From a checkpoint of a small contrastive audio-text model: batches of 512.
Rows from block 5 of the audio encoder of a small contrastive audio-text model, named by matrix and row number. Rows with one number belong to one channel. Each number is 500 + 25 x the weight over its row's rms, rounded and kept within 0 to 999. All counts start at 0. Numbers have three digits each. After the name is the row's rms in percent of the matrix's.
After each channel's rows are labels from the 100 clips, of 14848, where the channel reaches its highest value: "strongest on" is what is common among them. Only what is clearly more common there than usual is listed. The data: babble in 24 made-up languages, each with its own sounds, syllables and stress or tones, from a formant synthesiser.
# convs0: first width-7 conv (encoder.blocks.5.convs.0.weight, 128x128x7, each kernel summed), inputs 64-127
# convs1: second width-7 conv (encoder.blocks.5.convs.1.weight, 128x128x7, transposed, each kernel summed), outputs 64-127

convs0.109 083:524505514504537516505476531499576506525515537489475445504461527492497500475503498506519477526479506485511509521500455513481489515494497499525502531476507467490490477494477467416497483492509497
convs1.109 102:496530456493455498517511467527544487499527558497490515512492485514487495478493518528513509542505530498510529496478534501523532494492490488519513522504541511489498502514506434411479528480533509
strongest on: reverberation

convs0.64 095:462511480494468514504495516504474509521525529540465508515571498506494502508454492477488435510497498510513515524479491523462482509505503524496539487475490469481489494484473482470493505521522493
convs1.64 122:494487493511521549519482498500485511453524442493499507530523491489515499515476525506469528489498490538465505472539485493468492487458532484487495487502484480516493484473432483517515494527512509
strongest on: reverberation; /t˭/

convs0.67 106:488516521488528498494509486495533515516517545513481466498522499514486486525537499465494528506494514516501528539558502505530505532525501521500515539520534513542496493475548474463501487512494486
convs1.67 101:518471493532500486568535542509528476466529519493499528491459487465485488473485497510532516505491479488448522508583468490501481465477481517461523509535476497474514481499449489507498517496511520
strongest on: /ə/; /ǃ/

convs0.2 109:514490523493499509481472533500518527476481490478492464489508500489482499518487475501498494501515503440529507493464483526494519485484511480591457492514501488507514469529474502508494493588488510
convs1.2 123:506520497503528506517503506512479512524506506498448488516604475440514512478481508520490529509549468510482470483490485512524483511483559411506466531465526458498512474521476488533479500552499521
strongest on: /k/; /ʊ/; /ɨ/

convs0.99 090:513504522510521466545480421476608513506507502513510477508501492506465517493514497518480479479485523488546469535515516485482514501475505508511502475490488504517493494506484483418476479512513494
convs1.99 124:498518521526526531571545530566568505527498543531498506484505497475526479513503535508518497513524546499473474483482470482510480519518521506499492527513525534489467480498510434433505515482510511
strongest on: reverberation

convs0.20 116:501466514490458484536483488483487500495484496471503519508485510500502455496506555453514495512462502480512511492491487491502503487517462453470519495430505499498527533499489493507517508491490508
convs1.20 114:493528481485498481471508506500510501511488515480477462490512502497472501508492458450474491461448491459455514462520518508504563487593462491508495482473529524519467495498491518498535492498514493
strongest on: /aʊ/; /ts/; /y/

convs0.11 096:537513506543528543517489480476482500553525473489483448522468525510532451499487432501541492511503523536521498468476537475517511524514489490517520495496498520506497520540499494485492510514538495
convs1.11 075:513497460458510529492493493466532468471517481545532495522492525478475454483487490524494490478499530540526509524482494515482518482502487486499563484485550496480508491546510491545466518490529516
strongest on: prosody: stress on first syllables; /ɛ/; /o/

convs0.39 079:506573484502465532507517481503528502504559466487458558510498466503489474465448501486475497525493455515514500517473512479494459499462488503500518460485477503506512518494537499527478479491487508
convs1.39 064:533521522503470516510529527494516556518520456436507507517526505489505535504512495490492489494513477472482519471491479501498484494481496493527508485544478527511510488525523525530548498488486460
strongest on: /u/; prosody: stress on last syllables; /x/; /f/

convs0.21 094:539484537473502502513463495493501455477519491427509499401414486520483498497546526509488489528518434483460468486470505480531476493482529512483497483529469514506474522521482486494499521494469498
convs1.21 112:521558544548504541520507496512525531545524527487476531520472440463515529523519527490487473496506447490473501509485501532528496479528544486450477481473470560540508510507496518526479497476471535
strongest on: /ç/; /y/; /ɔɪ/; /ɑ/

convs0.30 091:501480461480467496436519523478466493477491579520476519494499503511449507477495511503506498539515516468529521498534526566454553507492549484535497493516501470482496521504524508496542506488519538
convs1.30 090:485484506492522482495509482457513526509487428510489492449530480487486529515469531491471503461446548435498490486517493496483522509453513500516473515504475489500498486466454502506475492483492501
strongest on: /t˭/

convs0.42 143:521495547521504521505496498522532491520511513497448372494505490505486462485491489479472497452486511511533490532509536506529482495532522513529515486495489506511517485503539511514439451498486484
convs1.42 121:507512495471495464513449492432533529476500523521498410550526494488507501504491454459517525470473495491495500513513534490505502496512510538483518510480521480507486505527508524493490490487516553
strongest on: /ǃ/

convs0.51 089:538502488508486507521524558508477528480496532523517513519472483505484534451473505496497507516483491535484504461501511551494547497478494470500440510479509527454467499507524499445509540480540528
convs1.51 080:472499511509502495478490510519470500491469513493514479450488503507481499495477442515492492512494508455473516462474468482476536495546488498482483486517491473493466497494476473468517527528481536
strongest on: /ç/; /ɔɪ/; /y/

convs0.118 084:473477501524507488488490457487542556476506507522469504493437464490476485486500485471490507489523486446535469553499489565540500496491517489466451510510536469445502500502517514532526490483490488
convs1.118 104:512422470521496505525514505481512508536493487523515500516471509491474506481472510507512518509442528499507502506491486529573486531508469465454466509481447498454523501474511531518497526509489529
strongest on: /tʃ/; /ɪ/

convs0.12 087:466538449515469529517494483498526499486488506524506526487511497510518497525526512501491475482543490487476433493478489501509457465484462517478491460493491525471498544470515502487508553503457522
convs1.12 110:478515490461505552463471421522481507563476510483518491488477498473502514496474478498489467484463497503510445498515497520478480454530469474487505503495513527509531492465484516556510525491458504
strongest on: /ɛ/

convs0.19 095:552518481514551500478546469502459520527524480502505509527513486506514556510516519509487527499463489522548500498444516483473479508481515493521501499498498485503481455507528478449486495488506523
convs1.19 088:487513516472506470477487497509513519545507494514492502496524482569512549506515537495491504482548509479507521503453544540494487475464478471502514501497512547536507499519510522556551541536511518
strongest on: /ə/; /i/

convs0.54 091:487482479483501500499474488481501512486457483499495501527479484493515538507530487525475461484501531449529436506481498504484523502478529485471489505564504416489505521504489472489498498511518512
convs1.54 108:501528463498495492494507493485485520467492469486508480518481523512453470483500525483494455545505528473477465498473529506479476510474471546481489538480492438482508512492496505495464512483485435
strongest on: /x/

convs0.100 074:489451477496495486529478491499533502501488450462505469487567516471492498498520504478472499534489476490496468487506437457488487487492489532474541458503506491483524527483511498456450457453507536
convs1.100 119:492534455483509484521510512495512476492526466461487515521494514508489491504512515490524471530521473499552495516543558496504484495490425532506523492524505453526529521497470483523491450455538461
strongest on: /ǃ/; prosody: stress on last syllables; /b/; /r/

convs0.71 105:497450495499461491511473458458500474495450519525541536498501491492485501518465525479491487521484492460507532518451510532494543493466482535498501550496497468482519490505494478525515514513529492
convs1.71 091:496489505510537505475497492464464513505490474510480484468476499490442498488471509492498499505492457448494542487499516522473482464534454511474497557527511454468528512518500506490500514496471525
strongest on: /x/; /ǃ/

convs0.98 107:512514502500473489502520498536501511516496490498499468519484491484521522479529505515532511525507471462521455451473457537507469481469469483499565498527511515501475481510486494483506502503551527
convs1.98 072:514488530484529518507467517524515501550529534501489508509505528517500535525515500515458502533508536552516524505493513505486511496503501491522520490483533492512523510493515528500485509509500495
strongest on: /dʒ/; /ɹ/

convs0.52 099:511505523435487512492493521499505538511487503547497475518496503458500505504483480502521503522502495471519509481492455504517506489483473522491482511510545524506531532494504515436522498517456517
convs1.52 083:478479555501521482488494509475502504533491484485470519519486452502490491484523513459477481517520476492501502491509524435495492431482474528461480510481526483474489534501486496538493488484516425
strongest on: /x/; /ǃ/

convs0.69 086:549496532482469476502535509551466485504526478546492517461451492509507519494519527540493492474498478492467530532507527506482504514494521526476525499522510436516530492510480516492502463510517510
convs1.69 079:519516506517511494480464547505457498511513521523453516434483548511478493490492497508493507551524499508492523498451532525517508502505487474489485492476492471499517465544508498506523472503478527
strongest on: /x/

convs0.110 080:479500485479564478502498506504538470490546452440492499519524499495495473498505459500532483501527430483525451522504466437506477488469459489462504478502504510516459496495480510500457501481495493
convs1.110 089:488543477489500495480508538486526500499504527445503542510513524510512523511506475471499494552531465508527530534506511498494479465479457559500512468506507473523526508507469497505480521491481478
strongest on: /ǃ/; /b/; /ʎ/

convs0.13 092:491513554471494484542502450521482484497509508509468487509490497514491509488439477505487501475486537549522514533465553475484500526487535496501504510472535512503491505500511519510483485540531485
convs1.13 089:505478501517513525465505425484537488490520476513481511547494535502483469517494504514496458541515481508550516524539502516481503473541470536528506473519531492474504519554525462529482510501501504
strongest on: /t˭/

convs0.65 097:559531489502504531509497525518459545502491510577457483520536506446508493475514472496487493539510464472489537499518469487502535506512483508495515536477515458506495521502473492480525506509527549
convs1.65 090:507433524499488522503510548500452504487511482478502500531506458505469511504489487504490508486465490480466499476536496492473505494476488507508450502496488476531507496509442528540514492494497494
strongest on: /t˭/; reverberation

convs0.95 109:519468519486512487476493564489453454492522497489524530484497478509507500510514514484512471496490496537499515525527452498499482506531552503483502514433490490498482471496441499523488557489495542
convs1.95 112:472517465502501513492518485545468520467479508499519469495499455480491463507511495514494474470509475503480489477510499475502494485451473530472474504465472494504485519484518520509479521459467515
strongest on: prosody: no stress; /ɪ/

convs0.104 068:454499514505547477573465468512485509502505463477534485511491487512497472489452486525514511512503480443480559449464477460529489490488522460453481482577495471515469479528521525507417504510518497
convs1.104 102:413530454487557467466542499490522519493524510518520495464513496516527509492492490523496510540512513530494479506478539520511470530504551527521476482504498525491525526537511491501454498519483457
strongest on: /ə/; /g/

convs0.3 110:478508521514538415501560546503526480480488474486510494503436490473509462530590550479484481498510519524496522498497456491484481503497503502506496493496488542511478491480463495493472519496497471
convs1.3 122:511520463506497446523527467475501508502506556467511502510486476553533459492539497531488459464481511488458478452488459501520471484495526515484479476517485537488504515482474519496476529522462518
strongest on: /ɑ/

convs0.56 088:504515486479510466522482568507483504500473505504491504522506517469510476533486505498491498526489490484498483522543473470533510498448495544487506544509476479498488473480492510455506480517483527
convs1.56 066:470487519476436462480501505529469497511547449531529505514496483494516502517501515499530479471512520487499479508479520534480518465492482510488537512512538502498453501501519540507478524507489451
strongest on: /q/

convs0.25 110:506529491481570483489524464514499478534515531445504492504402495523483502481501504531492509482474465509510507543465502478438487505488483503470473486526482533530512507520465511483513512494510534
convs1.25 102:501503577525482504464487539463516484478505478469482505473457486503503520484510469480483496460508455508495519487522490453460484504495514507508511478483461538534491516517507527545527472460445455
strongest on: /x/; /ç/; /y/; /ɔɪ/

convs0.86 097:510525511488490476485495490474473532499494484458476501548506461523498480473561541502505490496498513526504499504539531477516523483542550496495501500505505495526526482506538510523571455494530487
convs1.86 101:521480495491470504533506485473490447489482483507502468536450494482502494477488483502497516509528476468465509486545475434489477504446491519489500487507475443514490457447452487488525485480507510
strongest on: prosody: stress on first syllables

convs0.97 078:517470534512479508453493469483523480506492466503522490511512526497525495497477530486512522488486453440541480498500494499547509460480515478504530517528482488502468482510530486446533499524532535
convs1.97 062:497508542490533485489467488466541550513510480518472498497587489487524487534491489523493509530510555494500519502488495533516527508562504505516499469478505516545505510470459504548473482509532504
strongest on: /k/; /w/; /aɪ/; /ʊ/

convs0.123 087:522506501481537515532492548504518471548525477474537486514466524518512521516485511520508497504489522471510510552468462494499447485525448496508508448492521499465484502506412491522485497506480453
convs1.123 083:453480476525488513484523487470495513518520507454495544506529554543494467523488492479533556505491518493531524475477481476525488551566475514519513448507495495494543545498456491510470524516499519
strongest on: prosody: stress on first syllables; /ə/; /t˭/; /ø/

convs0.44 101:559528523538488550521507444482442514530524499530479494521498517491500484501527465489481517468495476527514514486501503475476488502525511513467521524526513477508499512488538505469516493514522522
convs1.44 097:499497512491517499536512423480539524514485476503520521510507528491506494478493470472478540511490483459499522575510460499516489488500528509487505513498496517536488489495514534567482478497501504
strongest on: /x/

convs0.0 104:500541493493541462493490553528476522493516547464480484497477530502516503518469496464529507549487492521496465494493514482539497494515508476499526490484522496515488525493465510493555486497511526
convs1.0 109:504486450551508522480497488572501495490504488523494534486470500470501535475508507465483498468477500546533530523549486494503514470526493506512551482467488517468480477475473475482496487468491453
strongest on: /ts/; /ɑ/; /s/

convs0.31 129:561491499477513485501454560500467445456508530446464484459448502491505491511513500519543524527492496478488522538482533486457497512495514502485486486533497540473500481541472521494483522482534529
convs1.31 109:473487493509505490499504460498477494522479510472454461469448475490467531462479494512475464471457484504517495446483480497452503493549552463501494504475483496520481516514481526510486508501473521
strongest on: reverberation; clipping

convs0.7 084:435487515504475521497490483519521507497509472493471514445497480538491439485459500477502472484521494473511491463510521473521456478484496533485490518518532565497527508504482533497487543520512493
convs1.7 105:490526494514562498478477475500494503519493511473471519499515494441531475467472529503506462473519469522482512462484540501476489543470471492494466511493504483493545501560508516530506510480507490
strongest on: prosody: no stress; /ʌ/; /ʔ/

convs0.70 074:553501490518466491512483501542528465514512492507508502442512523512521467530463524520493528531507517503539520529523484519475475484493413552505467545522531477503476497488477525541544505480498462
convs1.70 082:509512504530491469496495507464469516510493499517492509504499496480492477493511517464522507501451493492506522582487480526526501490555476498469507514519456479512521479507528497474480483528457509
strongest on: reverberation; /u/

convs0.90 102:521519459477482528444445498497531507499514528495476455546509497509497488476488493485528477516508499506536477544491496539506499477477509490513527525496513487497494492510536484501462494503554527
convs1.90 098:483465486504478505490447546519446488427490463508501469562533478479494468505473472519479489503480464495489519473501511495493515511492516520514466496475490475495523491444488465488449520532532487
strongest on: /k/; /ɛ̃/

convs0.103 075:465494461498496462516440480522497492507509469516492454476549533510476480514528477491527506508513507460485498478513471532488471475527472510494557539551491505518479463508508499517490531510524473
convs1.103 081:492545510482531467449530509535543522546515476503502538461548506450525478543486508508496479537528520516465547513537498537505539556513492528506477493520466522483543523516489535520492479504487483
strongest on: /aʊ/

convs0.29 098:494522503506524485438527539500484469479485485457546523529550475506500543494479547514456496525469453517498520514470464464501527500487492453499520514507509497515484492489533498487502491491488485
convs1.29 098:485522478430494465483469472490530509507466489479522523470518471536569516557538505495500478483530453450509528500521525517480474468497490505489506486491447495558520516530477535522496481492488492
strongest on: /ɛ̃/

convs0.60 085:506552530499519509478541512545469488517547483447487488496417506519476520486521494515517511528511461488487488528479517481498494492483493480466498504490496522480511511488495528565504444483495478
convs1.60 089:505524501539470509525500514500421504533522536498502532505477483473490522483501488510504515529522523485491517479495484484485492503477477491492502468517521523506472578518518512463526523497526484
strongest on: /u/; /oʊ/

convs0.108 085:472485533482515434523477514512526495480472484471482498513528504486496479536526507456509521490525465467522515542473502469495471516517471490508551514527463521505472491516493463479492471498514528
convs1.108 079:522537514508467464501471497494551500524517467467505518523498549502559531526497499532498479513493487477540534538521503554494522525537516522501555493524536516538515524475537530487488527508491512
strongest on: /p/; /p˭/

convs0.76 114:528528479517442503464502510530517497484504475495468506479498512519494440473481503521501487516504515483499549500536509509490501513504484510481519488544499513510497468532479528533548472489510455
convs1.76 115:527518521465423497497501520506485472493486508490457485515514518506502523472504536554513512488476480487507585538469476502467558502541488501495511508515482481497494516526500501519525470486491487
strongest on: /aʊ/; /ə/; /a/